Rows from block 13 of a small masked image model, named by matrix and row number. Rows with one number belong to one neuron. Each number is 500 + 40 x the weight over its row's rms, rounded and kept within 0 to 999. All counts start at 0. Numbers have three digits each.
Before each neuron's rows are labels from the 100 images, of 14848, where the neuron reaches its largest size: "top examples" is what is common among them; "peak on" is the class under the peak. Only what is clearly more common there than usual is listed. The data: renderings of 100 made-up gadgets, each built of a few solids, in any pose.
# gate: MLP gate (model.blocks.13.mlp.gate.weight, 768x192), inputs 0-95
# fc1: MLP up (model.blocks.13.mlp.fc1.weight, 768x192), inputs 0-95
# fc2: MLP down (model.blocks.13.mlp.fc2.weight, 192x768, transposed), outputs 0-95

top examples: brown; red
peak on: main colour
gate.241:548535469578507563507486499464537511460486526547505528446536526465583502455503535472507522603581554548475509494513554470497480478479554427483544497524522491520518485510505502481533479458522437500449548557536577509496480507521487517524520538460489501465497533491506496416489465468481420492
fc1.241:517493524531480561497431498444476482470484535485512596416484478411524472544480467581410471467518487486527416558503511525512509487511501485584523497490449516564445450528431504489493458553416428550517459507512501463505473439499486479447439541576498491510497454437498486478487467490503520523
fc2.241:483459444525493495519481492549573441625509501487519539524533528507445502469548489500504521488476417496452508472525410487514493545482482505477493503473605493526497520532486451471473501523520484421483509520410596465470562504438479487592507505479495512569473514540490520402587555537557509476

top examples: yellow
peak on: main colour
gate.549:492527484537524503468504485509580455508467532504507461499495537503478524509477471461527560458514484476493504441573483471472485569491469470579487574491464474475477551496495441526464514518479553498529592529495527486423492550487506532555562465553437446484401530529492490472547468475520549553
fc1.549:600467539476489427498535537489502506500499463463463593586462469496474534508465475513363547461461492464521481558445460477514495597503501468579556534573479501524464507506463490590460513507562450448511458490456516500485519554479533475494488488458491500547504452551518509558482481518457540609
fc2.549:503551514501499548519516510552546466497491512537544449469515487454496474473511512507518519498551544511462497389561468491484504505542475465498467467431495365420505530463505540495538486493458549514529599518468554449481501530480447602509576493470483444544455516505468557536553492438440528457

top examples: white
peak on: main colour
gate.49:510488505504499525532494548544516441541503511482491508561498459523484478483469547440472493450504450571456490539548462550505503513470462537451500529547560537511514450523439496621511531510554542466543558502449524461468497460493550521528517472526552485519480510519514458537530508537478428568
fc1.49:497481509527492526516470491497481449569542512517531462564439547439519508477522458513479443492575559486459502545568520458509526434459482499512470473437562474458469478461535544475492476492509448508478523489582395494561484530522617451482545515516373470582598513434512463496492513524517548462
fc2.49:552535462530464531505474452478479554430415499521495476493462481535506519502507432457542502536473553486537495476562511453482475554514596526469550490534480473514451514490488492491593423488474591500560467523547490586506440495491503436505446527529495448460506528552508505447445425486461473449

top examples: metallic
peak on: main colour; second colour
gate.167:494473518569552445466462536499483571461585537530508464476537450483536477551498487437478502503521597490460499501506402489479474421472509498454475551509499488518487485536414456384451480494534475527477583515526497459481442503517492417495552479526544502537449486529478483486458451406524529570
fc1.167:526452546516508451496477459544479527456493481493509537470491552583551486476507486493481502474486467527430523526545480497476524482543561483480457497609550520480498445486454540460446475551539455498527430533522484527488498496504526443523451518508510562430474466456481483497573567517488525496
fc2.167:451572446559466505503508532476442419575534515517492500496483485561517506474501532513534436535510471558503539514508485427481550523495511502528440547465521430472537514522541444519400461516504609511513451614535531549517577512486555499502477480453459420492500531556465505436497538430451497492

top examples: teal
peak on: main colour
gate.716:546491497489472506450504519484446500479536576504505420512429505374522452510583526496506505481486507538502522521545490501458481497492521468486520494420370514507447445495560519441527536512469574530492476510515581499523489537576579423467534473471436490567538477468531458465465478497544526498
fc1.716:434495519522467542490513505466444454556476517445449568485495507544471458509581527519575626498483496436487495442428480412462511469500558509507491559484498510439500522566520529521517482481496571454430543540553442492498522534451504535512535516487451486493558479500511503516544519477526515560
fc2.716:527493498514514457514496503475534523442471533511518520527521501438496522478492506519484481518490551548490477504563520505512536517504496513469523484455472484534507507514539499523554528533471497505498472575472511552489523484523507495529489511533483545523480503486476464481529465491510469529

top examples: black
peak on: main colour
gate.427:557459476551435509511473479491522452551468477508523512508534452471559477520476466517466546487464490510431397491569514505491462462453497463469539534516550501449510439501519441495480476494485527499428461469472414550549489430452492539494595537501506496533436506401481444535499537504545565533
fc1.427:461532499561498511446500452562413505426560485465497491526448525472469412472445458412445484447508441480545518474534527500498466494461506530496470526532528508515512501453472503503503519499595479517529630502552401434461498545492512538468529488482520522450534481506504516448451556509553507508
fc2.427:513526471486551436539408467457499556515439476558533520447514512490553579494522460453527457557509541566529426486538535444547460524535477475487499469535413441578503462493511429465524442469442503511563421541448547524449509413564524535527514560480560461530433473563544485513410464498460430521

top examples: yellow
peak on: main colour
gate.710:509482490600517542480505541561532516517502576519499441548489427444535429500564453453560474505490551585502491508517449484498517504504498475537580511436471478463508473524478454449408513512504533482518566552513511518455508518503472518551486510506491477546457516543493559480540495464553493550
fc1.710:467515532455465418533510523597430462498465482529512542474539511562487524475491523473577498476575439424486449456480494476531561535506513504522474496559552490442545478536540446490548540509481541516473511521488557480462451457471517570513603506524536422489429506562493497480526500456508504463
fc2.710:517491506608478548469521565500523439508565450478522445554482463462460442480558508457437516471484544460497589501525512616507547536424519510534523479493515463562559456542516485576506527504498486497441408538488453501431451534483477445530516510528535518529566522399463446501517538513528532431

top examples: blue
peak on: main colour
gate.428:464505419467442552503570503485525544475461491519566501489453502536451458496478483491471447526465459526468534503460508513524510519484472457481435512420475516501490492537502570487491464476551509527563494420469545404558451451495555460487520494457457491583500548525472531444526508502541413527
fc1.428:465488456528476533580550536582480497443495480470478596513546497464512494505476439551524530527587462561583438435536493499477419518450429490502431526495454525497528487474542521571388554438564504502558501490509494464487502456465493474443502526445565485493514440515486505534471434511372501456
fc2.428:547537594510478493430435438485551501506470471558476445511400476457445516502545508517511491485479574484496576489505532455501461574426507583469515498569475443597529514559504554502548504493490534456500516548460482471507472509492522483555547483517555499497592503525532426506548472397544522525

top examples: yellow
peak on: main colour
gate.518:528558511596518547499494531516543460461482590497485513526501475496505474425523456466503527493496555517549380464545472465540546522477487439570515494453522493462475475534505438558502431501506636498532544504458468478436483520531468467528484478474510486549502505436469548493489457528517503549
fc1.518:423466469420497505441427492473431558452560473529524510501510474481512497498486521574518476480495463491474568482455527534498475482422468541436443471489440522510536470504494533394485606519500431557520486507622519512528508483487502563430497504504521431501524538497438462447520539506499469440
fc2.518:493535477537513472541521484494513442508452424489560497477413528501500511536567497482462475497516562516533526566555500523467474468571512468497450532486514482494499493521525524548503501517508583505503407492466476495489487518469409457476467499543510514454474511485536468482542536433445529468

top examples: green
peak on: main colour; second colour
gate.112:517554517493473438492516543464535515513534516491490481496533467414521496515519579522495479505483514588571570546522531552491459544479479492468517561439425500499527461477515450498517544460469503541467430518505526520533484504400572520535557495527513467492524499476490488497484500427528463483
fc1.112:518423519472523515559468463573438522559499489482474513509493533583471435493543503547439554530485376409501486452471510509543473522561538481508477489543538509482459556527551550517423499486523502455515504484485465487550513507518453459524438448442521517477575494496532510517563503529428506502
fc2.112:553497526500508434416520569427529521498454494496450437462514471412427547504488519485537486476491590562540488594509472512468486493446480545506493546487445536511559485482488467505483467505464568538481504516505541528505467528455538552504584547510483492493443502457491457523483493436542529487

top examples: black
peak on: main colour
gate.199:551538434509457552533502481507473484438514502520510508486425425583519512435395552488431456517536505477459526445562465475471541494464517466489444500493475436524528546480465534530499422464484408496505501546479551484512484497556468494509498526429521580516484519511446513502497489499578540473
fc1.199:543521523499513477515496503538510500481453516568520550530403502503522469482552544523565470512531479505436461537453499496537546476518513485483529520474568526461457530489519550505471470465395501536509489489522630513565469528498499498446487627482441472513461512490502512505515396509567486446
fc2.199:508480526470575485476549510503553503463482565440533505504520543455453571587487501478466496480463593467501509501454511488512565557477468546514521453434450571561504483469463482495534482582521561538496527455484437471510502512496605445517440419527539536499496484496480465518553515550416504462

top examples: black
peak on: main colour; second colour
gate.38:444520492477459478544463472496548505444592485549543419463450480480507453490481526514530452480526486472447556484524510502559519485465433388507493421467471498501476523547502546480458503572483547562442535492469434437512481391483527459530513511482508508528414501546504491433479447462528496527
fc1.38:566435495462501523480502532555503526503429474511492526431571513509536507478505625504512475548414473493505486490467482482512456499511437553542477557504472459451551523420444459455510466513436464488524510497446544507514496554492480484460501496521478507509459523538487463471495564505520472578
fc2.38:473466542434509467490494536518510465489456509512493467512538498475487506561524513503497467487536497478468457513519526519509507492511551490545500544430513476500502484469536561459520465473525490544493474514471493560587534485476490408531465494502471493501490522445519577464461470436524499478

top examples: orange
peak on: main colour
gate.675:541482527506493484490528537495503545382457507515489462457572465532510535549422436457555538563586529528483487409529450523470511539525547504536537496494376513459495514508585464522513479497446555525469488480508529523517503490498457506513471527496606532434420492525479513479443422452439451427
fc1.675:553481515471474464519586517521366489487523543515519545531460526580532478465463529497464517494471453574441525509531519574531502488495490470481519500570456520486482497453557408518507463437527461556476497463461468468474441513506532516499473465529508540494498493442537433489424500633455513522
fc2.675:456472526445512449499545476556574450585528505462439493466484511481505535513505555585544504486548494488502503482502492456485446433470438498552482495466530589564546493514531484498401505543492545494503484506510462518544473507534482524512472486518462439576488529571474578475546506424525514561

top examples: brown
peak on: main colour
gate.425:497533488512455503419430498464535524481520496538538485517507539405540488544436494455507486484518526543548530468549473517514565526468481523545489575400442490557569500482456497480537519486479498505502532506494567470495481395459475473502453481492553483480462545552501511504534455452558488409
fc1.425:451511491505490525440478480467500478523437472442494538504588491519412553513488546520543441489485488445523533458445488455523522440509509486469589522447626496486482525531506451500462500490556433461491524520523515426495487463521588490520464563493451506497441535443464479481470510485535532409
fc2.425:520493523536567449499485560516521571514546551506455454516528504472499467465510523499504500504519544508477452484470516514506548485489488476506485458470483533479486457490582547573544562475467568505488502445523477485481464470497521457529608487497544474475510422441530493534489470532568496489

top examples: blue
peak on: main colour
gate.397:515492512426462438606539522504430597449519502517484487538458506407569410450554519488557505565514521487478499496483516511514516504535562499474541537525381470529462451511580519437526532525529542517523407458502501505515485500458599495456487480515467505512508509534458461498435491449467480493
fc1.397:522553505451506565549441432430553468559472517580536573464471487532473538502475485551543547500583533518454545475573560503519548494522516411524563437515560456498485455507479498515572465514491298529514481491449567506474473446450519532498519456514466388590477546465493513502496528513490487549
fc2.397:543488474469484532489510473479452510404455530470493472520439505512522492532532500547494526517550512526572519498521549458473573412522556490504506545457449454521490513509479583484470441557491489540481639455533425475479509506547446521480511490443516546461458517511502543530515492474507477476

top examples: green
peak on: main colour; second colour
gate.152:596466503486491466465504480560519454482446527462483494512489536499477480487519524412462529416507524473516507524578482525519480495511528456505482526506453529461517467546461521490480484494505465506531454511526546502437486524532425453541602487515497553508510485460501443574499536501483499474
fc1.152:493482514464499474533413507566464568479511528521494486514471499529506443507486472433484563526558417471437493469490508578479505524587522494503519547554500524440447503543552483527484503479494520501481522498484504443515515511514471545474530556493501490541446468520539471614554451562476460482
fc2.152:526527508472492507522496504480477481516510473500464472500477531471513523529509490548529499450462543552481447463541479466474522480455507486496442510479463454516509525514506562508532497490528486553515558500466523525493499479485450499416505495525493487519466495458466488516575522479471507563

top examples: black
peak on: main colour
gate.705:533459508553468508588576502488565495517506470515516458514463505522527448485476483494566451578545477499528508540598577477559537565474510520435518560487496492528500507516524484521563437540509538514500395549518484461492513481582471478500512479556470518565481509536502484457504481468495490452
fc1.705:495483502431476464560518445550504436497524520527493490480526504514519535514529509475420498513430540387454424572419484507530457496528537479506592515464514449376480458519555555505435508532427428504528577511488556527489486429450483509493512536479568482516509479417520475529475468554546461541
fc2.705:528511521516459495509473515507435552490508540515571478476514499476492469515498452468488509521575457497530476428606511516546541442470447493561507453513494501556550496508469374542523499437502528516447475429466615468442513482565428542481555518504577553540488527528459506538469549512409518409

top examples: yellow; orange
peak on: main colour; second colour
gate.62:422521482519535492529491493522516523520504481534490535460509484506503473477513437460610462530513527458556441465558501404494549535474522513473476555518541465406598490512533485505452527458513645498533489489645470574503538473457517523485545558543485465491482531615504488489488492460523516494
fc1.62:494479476415586461492458503458499491554533500460513498503398488519484512437509552567476490448470469483503552573418550533530391447492448438479543436513546502533462459542469540491544490549530416520474463559439424521534516473487535509526530508498414460586599507454486526523521525496518615467
fc2.62:473512474525496501540513478527535515529531444494412469466503486503509524539526557564517509490518431453522495462512471496448466448519457536487500525518487470510532516501516528521505499472508525472477528514544462509566561552519498485493496507486434478505540505536514531496484517437480501518

top examples: black
peak on: main colour
gate.13:463489442495445532558527507486508449523463462567529476540526479480523528510436504494523434509470509448467478452500613451554596483464538523563490531442575481441545467486487459452480487550522502500464463507582473473516480398456488543488521493480483525506490554489455487427479543484628468477
fc1.13:427558486509557487515438422515530477521484511540513527433534563454479386525556511501612513563519464530495465472567496470568551583519514409466502499514503496466498445505524532532514515505464561479540494503506532492480512500554509474491464490501504489460526546558510455527467475545446504473
fc2.13:515583536484541474484490486469520439492486480473569486494481496546500539535462511539503516465508671534503522528488530525469481498479454545486500489530505397567500471471477443546475519509496527494468527506536437511490508515529482524484541493504490501497488466531475520489458558537549497500

top examples: green
peak on: main colour
gate.742:534542517539476483524474474515458601478420531554500521460442464414509485497559465417525475558462547507546496475474577444511535554465554502520560534543424507536542455475550513516485543484479452504552491517484499548446498496442480458548541543503500466532494522534453558483484471484455498450
fc1.742:457464500481440462483468511428537501468540555442471474493461482521490444488513488503494496495383447493462498506549515499503543496472487516442520540521515527510357499447499486555424437462513457500566506467533542500532554557543447561533504519556491486426474469478525554581515495600443491467
fc2.742:492479531505477522510551472466482559519492503541532571461492494499518469447504535479485550489531535455506500509500489451490431504479608492510519515587449540521528499512437465471467489507497500484563422464400428500492481507430494557491511503528493448485519514443496482469511514517507488476

top examples: white
peak on: main colour
gate.147:436536484401492488523522520464526526489564450493504506465532494546506431519477535515471494506506538490430468456427473534507496430507567441495492495489574435488475495445457520518506492529485448544480517417450504381475500485531473455473498477421448467522528475492532484364551490595535515494
fc1.147:520534470481529473482474505529590441511515500510518375546468560490478497519482497515519559511504519479435483468446452501488482543465489448553480511489499511523512485509549409532603443512426590491499551462492490507512509488459458481485559469519464528511506493436511506442536517582514531528
fc2.147:474511551549467513585542521534476459427473518493479592458535521494557424521499498556526481511562469564527483517467499486497551492506484482429466415514549573447507480561464472557460538517484602534452439452487491503517543482547492544471545493490569498466525466552442468417462495550466496421

top examples: blue
peak on: main colour
gate.281:482505509503546507511554504546547537510505469533476519491573487458539498496526616554487463574441463581463427511523509436481518463530449518562565459457490477493432473541442462443464554547513488515561533524513540452531522439554518494508504494506408473503561513598483546485520509473476529533
fc1.281:531445518512485403521519537449517544546518481470468478516500522521501549592619522506434462524432463543525514479427458538504560484504438520465483586526579515493513425495481438529517537473498520501426424487516512588511528546503567507444410534503505538486541476501489465472485534444507516514
fc2.281:475483478416503503537521519468562471494540559491514537527412481462493475488459498433442479502473521554425568518454456512458440555489482493535491506550524514518540479500480556500470535521495401461497478493468577458489527532415522541540558484519506495534509464489506458549503576541497453493

top examples: black
peak on: main colour
gate.719:464483454464486559500556482486489476547472457527530545517533472528485524500532484481460496495458565458546527533504517509548478560484446523504513462487567408482585551481451496508552523396502514522491560462537497464473466471488519500496552523474534464535426539493488476452443510546593428507
fc1.719:494537538462535477531490511422451582595494498489497518554465546514524564548547521487539546500524486492482467503459465529485517493546510535447479596507488524491462493531550500468550444497533475504473443454434474409470499531455543470546497534491429525466507482537536503517558500511502544562
fc2.719:441506462535544581484421566487400565520488536492541512535546432412561452541483534538508541530502471556501556499517540501534570456412480458483481488471495504444450517539529557562539548481482464544451474541560459543503470503489490540487508473513467508471483470442461461472512487474553508492

top examples: white
peak on: main colour
gate.61:462508479411517476504536526446506510511488551543499456502508493545517466561448541477454563512511535524475515504475516462471416509494536516435429537551481453552469522512453518547506471488554618519528505527435474446508500523512503554482556486477497595537498507541507512480544550520489475548
fc1.61:488439511509534480535465520478477474501591571519539420484493461560491555545459461528502510534549505519432500556536501523503488420524476490473432402488456531495497468478516498468538505434528502522455606456486568401527476504514531550499592535462487452433474484525545530507573500534509462526
fc2.61:535511503504488594479511505508566480500471573420423502502530492432519496471478472483541490483461565496526486522448518404522486492459532501443553504475543452452512485531447487479537474492485390447544486515497479485497538486544496498441478501523538497541573467513525506474479500491555538494

top examples: green; yellow
peak on: main colour; second colour
gate.66:570501494453481472471503526515505519475497462461508543499510517595513459508424419472517556505545488491546515479489473417510538556477512520550512574578380474503548473492476556579574478498531516488539536511400518479482489513473487533476492494497426469453454513494473567537530492472486522486
fc1.66:467483522484511473556538476518471474486551536480508473508462501419497495510513577540459447532497510586386472504530545562480402462555549530438460443427594552504493491437548488484470537439502444518455491467552511567523481490505493497472491496524499544551508487550502453527460525587515457515
fc2.66:474492525462584449570479482499566506506494496498452503514485530527507505443508504563524541494503548495563501470524487423500456486543436525514497492437499467555469440499460566501496498503455482532473511595492510501506534502506477491519459497467508497522479475492507592504488516449549501491

top examples: yellow
peak on: main colour
gate.638:533478471572512469542516505585499591501482522531526557469508483505530572520409519494524544552497497452517584472455548483522499524440443474491456501547462451515532493476476434518485558439524517466510538482479490530462512543494420564533513536481562478444428522502483518519543485532445514532
fc1.638:466530505526534465487514480493502516557504509467490541485471486417510528444455550578496497494478541473522537518483517495518435441450444501564446530483539526553512537487475517503474491491471475432504479521500514543488498537540479510562564506546494525483496491518512498453619445510510519469
fc2.638:449540495544438565518499493514539546455405487536413534487582481514550448485500528443544455529474510543492424524511481454490534536538561470434545502484477579468458463572520553573569450535480511581463514540494499479538559435469526463449487504431510540501510496450473490496475483457500503506

top examples: green
peak on: main colour; second colour
gate.498:461495512517456490444488489443535531495402495545507513438508503446526518488487544481489515505515449489537538481551494523472455566518507455640531528509387487469489493485446483507513522507409519518530492556449430450463477556499492543564485475595424455496460515476447476451512372484576515481
fc1.498:551506492553491552497495496515514456489579523494569520493492549498515512517438444474508543490537585555468511481555571531505507519466504436537444542414487485523514522449504421476544467464516527505473564481589520483505485431472404531492523486461497465536438538443522484519551462505528530413
fc2.498:474514499481519517470513513512514503544501474491474506536523470506477467485488480511543485452414480479503506498451451457496553479406485506493547466515562578525528528503479525512434518499540381500498508517574453499484445494534573491482515509511531489556502515544497467441435492525535485538

top examples: red; orange
peak on: main colour
gate.462:585501506535477502446563523503482535526500530525526507420465397503521488452483424501485574454468559536494448518530528435509473452426499424510516469566492523557515521441480426436474507509457523506568487490508553503495475518432414568500480530522489522418476501466500495518496549530443534447
fc1.462:491564466507567540499522541589553537487504524531510541474502578480527574498475536585516434505559469490551516475504509547467481515464419519559535492559438495512571483493517503482476442521431520504463511503422575462493488487463529497451436471534534492587475526522513485544505501450497492574
fc2.462:540479514480489511508544554494554528495558490469400505507500476437509457456537539464491513477480515482514497524479484429479531484474504443477496465458468520443562501510500551521496547444473529449529491474499492546571527522531545498470535466466463571475547460479513475521492529518495510495

top examples: orange
peak on: main colour
gate.36:472516503480463563532484496509480488438451475565477425540465490421538416534509490489565544495489523471531486441544415439391538499529525453554532535476533526459453516456543492493561535518476467490458504474465487484555527529485490565513449544478470431442531497525459532473457519461467548569
fc1.36:452512502498531537455444490497517491455436492465489428470470464491493467476502496513484565502509549473520491574472514484552445550501522514568372501500498486413437508565455559535499485422526557484471545468521503474447509540457567515555497508493410506573511464532509479414499465549516513505
fc2.36:469498496481518507585535521499442513419564508584487507512566477479527453475534475445514467522471472497522539511518504501454617537544551440496547461487540460484457487444470522539509530494485426509469456512456515487483523476536474569484567526513569515551501505512438550579433520486494489459

top examples: yellow
peak on: main colour
gate.23:495518528444506511438502482513475437547511470575514478504467433510468572519525504498529529402507438486476465451512427496499525486485440541507441474482514484501486536532484512459403497517548571485546576474463483513461488569533488545559540587506493452484414563482488492469530533494522452510
fc1.23:520493500517453461559533552515449533480549556430492445466476527498509517533431476576537464501429530508505513527494517596466443477517560475495468504463462550501497523446587539531515553500320486509498472535607530531546500499502489405466538432529457457529527423537525518502524507456487577484
fc2.23:526470517496485470516516487612435534441559410509477483481466533483513465508546506506526498583558498494496453527539538480502563430503483500482477494443536563478439543443479472508516437529574545525492540461562594455523476436530459568460498560506502594468480517589534480526521506534501503431

top examples: teal
peak on: main colour; second colour
gate.702:458549497448493470412470457508461432494508531498488505528493443519479503524433544476473512492527454479515502491508507551475516413533483495590494509443473550377494502448455514486575454489464557506508532562391511515533478452478489467517510483509428434551565519506515483529597433434540472542
fc1.702:457554535533455531573567488489453478560427435497487469565564427527483557491476490460449546483473450481537458447472485472514569512528474536501459548512544486443539485466455476496538475501500513491493513499472542496458544490459470484521470532509507457481506543474511475416562540468584516437
fc2.702:507511528502499493482457505480531469531610498491480548460493523504510466528506489523503504518570455461553519503508548473531455482481431493533484452526519628526465575532560488539419502516496532531539457451455517471533419510549490473475528484551451553507500491515413500594496507462496508538

top examples: green
peak on: main colour
gate.191:513519471540535515408536521500532517461494536491502487479565502519466509498526522451485480530541444492548539441540501511495531539434435441472453540576530531414576493478549503440473562557453535517498522527486525474505508501446470510494548497514521433482509496534445491441505488465540504355
fc1.191:492494473475489504642536493517476537406519502551527440494514563456514484425458515441589479504523574477418505441514504487505458461519494507524482440421426472497481461448498493520579532499438530527474503511500518525513485494471536517521462484530506501496450524482501479458454486500535486521
fc2.191:501464522464523496507484509442458525608489505495529522485433482431508501482484537505515465555500503493493517526443517498509456476525471518460546490437499503574461516509455454485426460488530566501470477474460509535555460485518481564529413497513508526481513497496550571495464523490460450537

top examples: red
peak on: main colour
gate.254:428509402537496467486509502510461452545465416553565471443506497494480484529440532480490480468551481492568569533475521520485501597510437509545535471457514495510561521428454476521472525497484553468485516511507472459448464447527490532538453479523436465565474577471464521462510493482533452503
fc1.254:543507455483507572561483546459440534523441496602500510384549534538542483451569419526538501549467467494526449503502472523479452554518493496477447480467505485493521466497502493467479516598316466516519493500481516436506489445509482461423470451541539518535528527480510524520501533527558506455
fc2.254:467462550514438522492484497540548446468505466414503439545497506542445460584496518462520498466537531567469597513486485541520537465491467514515489458493514569432567532483529463518505493464585515513521526498533466542523464535500458569515522504488566452445492481407547486559459517483519495549

top examples: black
peak on: main colour
gate.381:465520438464461487513512520417416511439486521500550420552544494480520525459502405529468490459506545560547522466590499510502557585459510503499440510457476427511517510450446492562580485519537538508515487490529443551458505412467543534498577432476490519504520525520509553434505557508555426438
fc1.381:447511460584563564543423531520510527606506521505504518491540503478554515507437478536494491479451525558535519568506473455398556560481420503520445467518560520504595477526510466526416590540555451478482589512508497543527517534457491481469475449493467454533472524469496513423501582533452571509
fc2.381:535515518473496481453527500498462499576462412523545556517481493525513529533508468469456482486569498498506481491571473533481454535496540519491461457505469538572453522503574521487502524497486526516530387516533508540577506514499426467513475499524484495490485490396529602471498539466511534489

top examples: yellow
peak on: main colour
gate.412:417523500496513508442463546486491458514392392514488482519550508450497568551521492522450549476549432579457470455495500557453494453524554427531511505528469486484526552519499519475528490528484451526505495473483551493463479523451494499480512536516509492527452488556526418509605427495526553550
fc1.412:388520496455498433472486479510561502520482495491489496484545548440520561495479563548518486498504462525493521422530558495411418454558496532483522508440494477574501581503532553474428513464443393472546439510509526464526526554555489519489553468518464485551548491549492493521555497496548510554
fc2.412:524461519549429608473475522517405539419488519512482482464494425589531519507503437504505569508520494468479553437464495486481528504503573496452509539556452465475471522501503497459593501521542522485473524511496501493493451517391527565507451537539515460444514478458499543455518467504459521463

top examples: orange
peak on: main colour
gate.440:484518484467511517504422530502530490527421491508515470508529482514534493498511457431503532415533467518464477512525479478484588531516595522427484538469506482421567537485427481512489497442535494477509545551481480540480492439462520518612559480506494516502485522510512524457470505492514444473
fc1.440:515521484493502530502447489398476483539407561455464614416470514518628502533482487490507537503476491499509402508523512482526468502539547454494518527473495470519521473476463504457534450502517454455566499497346567499526526533501511486524444544516513470474460473497483529536500527522494496438
fc2.440:441516485474504519506518504559488526492586490535497482526535499507457442419473514462510466503467504455485538538471489533479567529519540503524478551501500445408464448464532567503497558466480499537408506582487447560502516524508598490434534478474549560514463537501454526491503546451554514538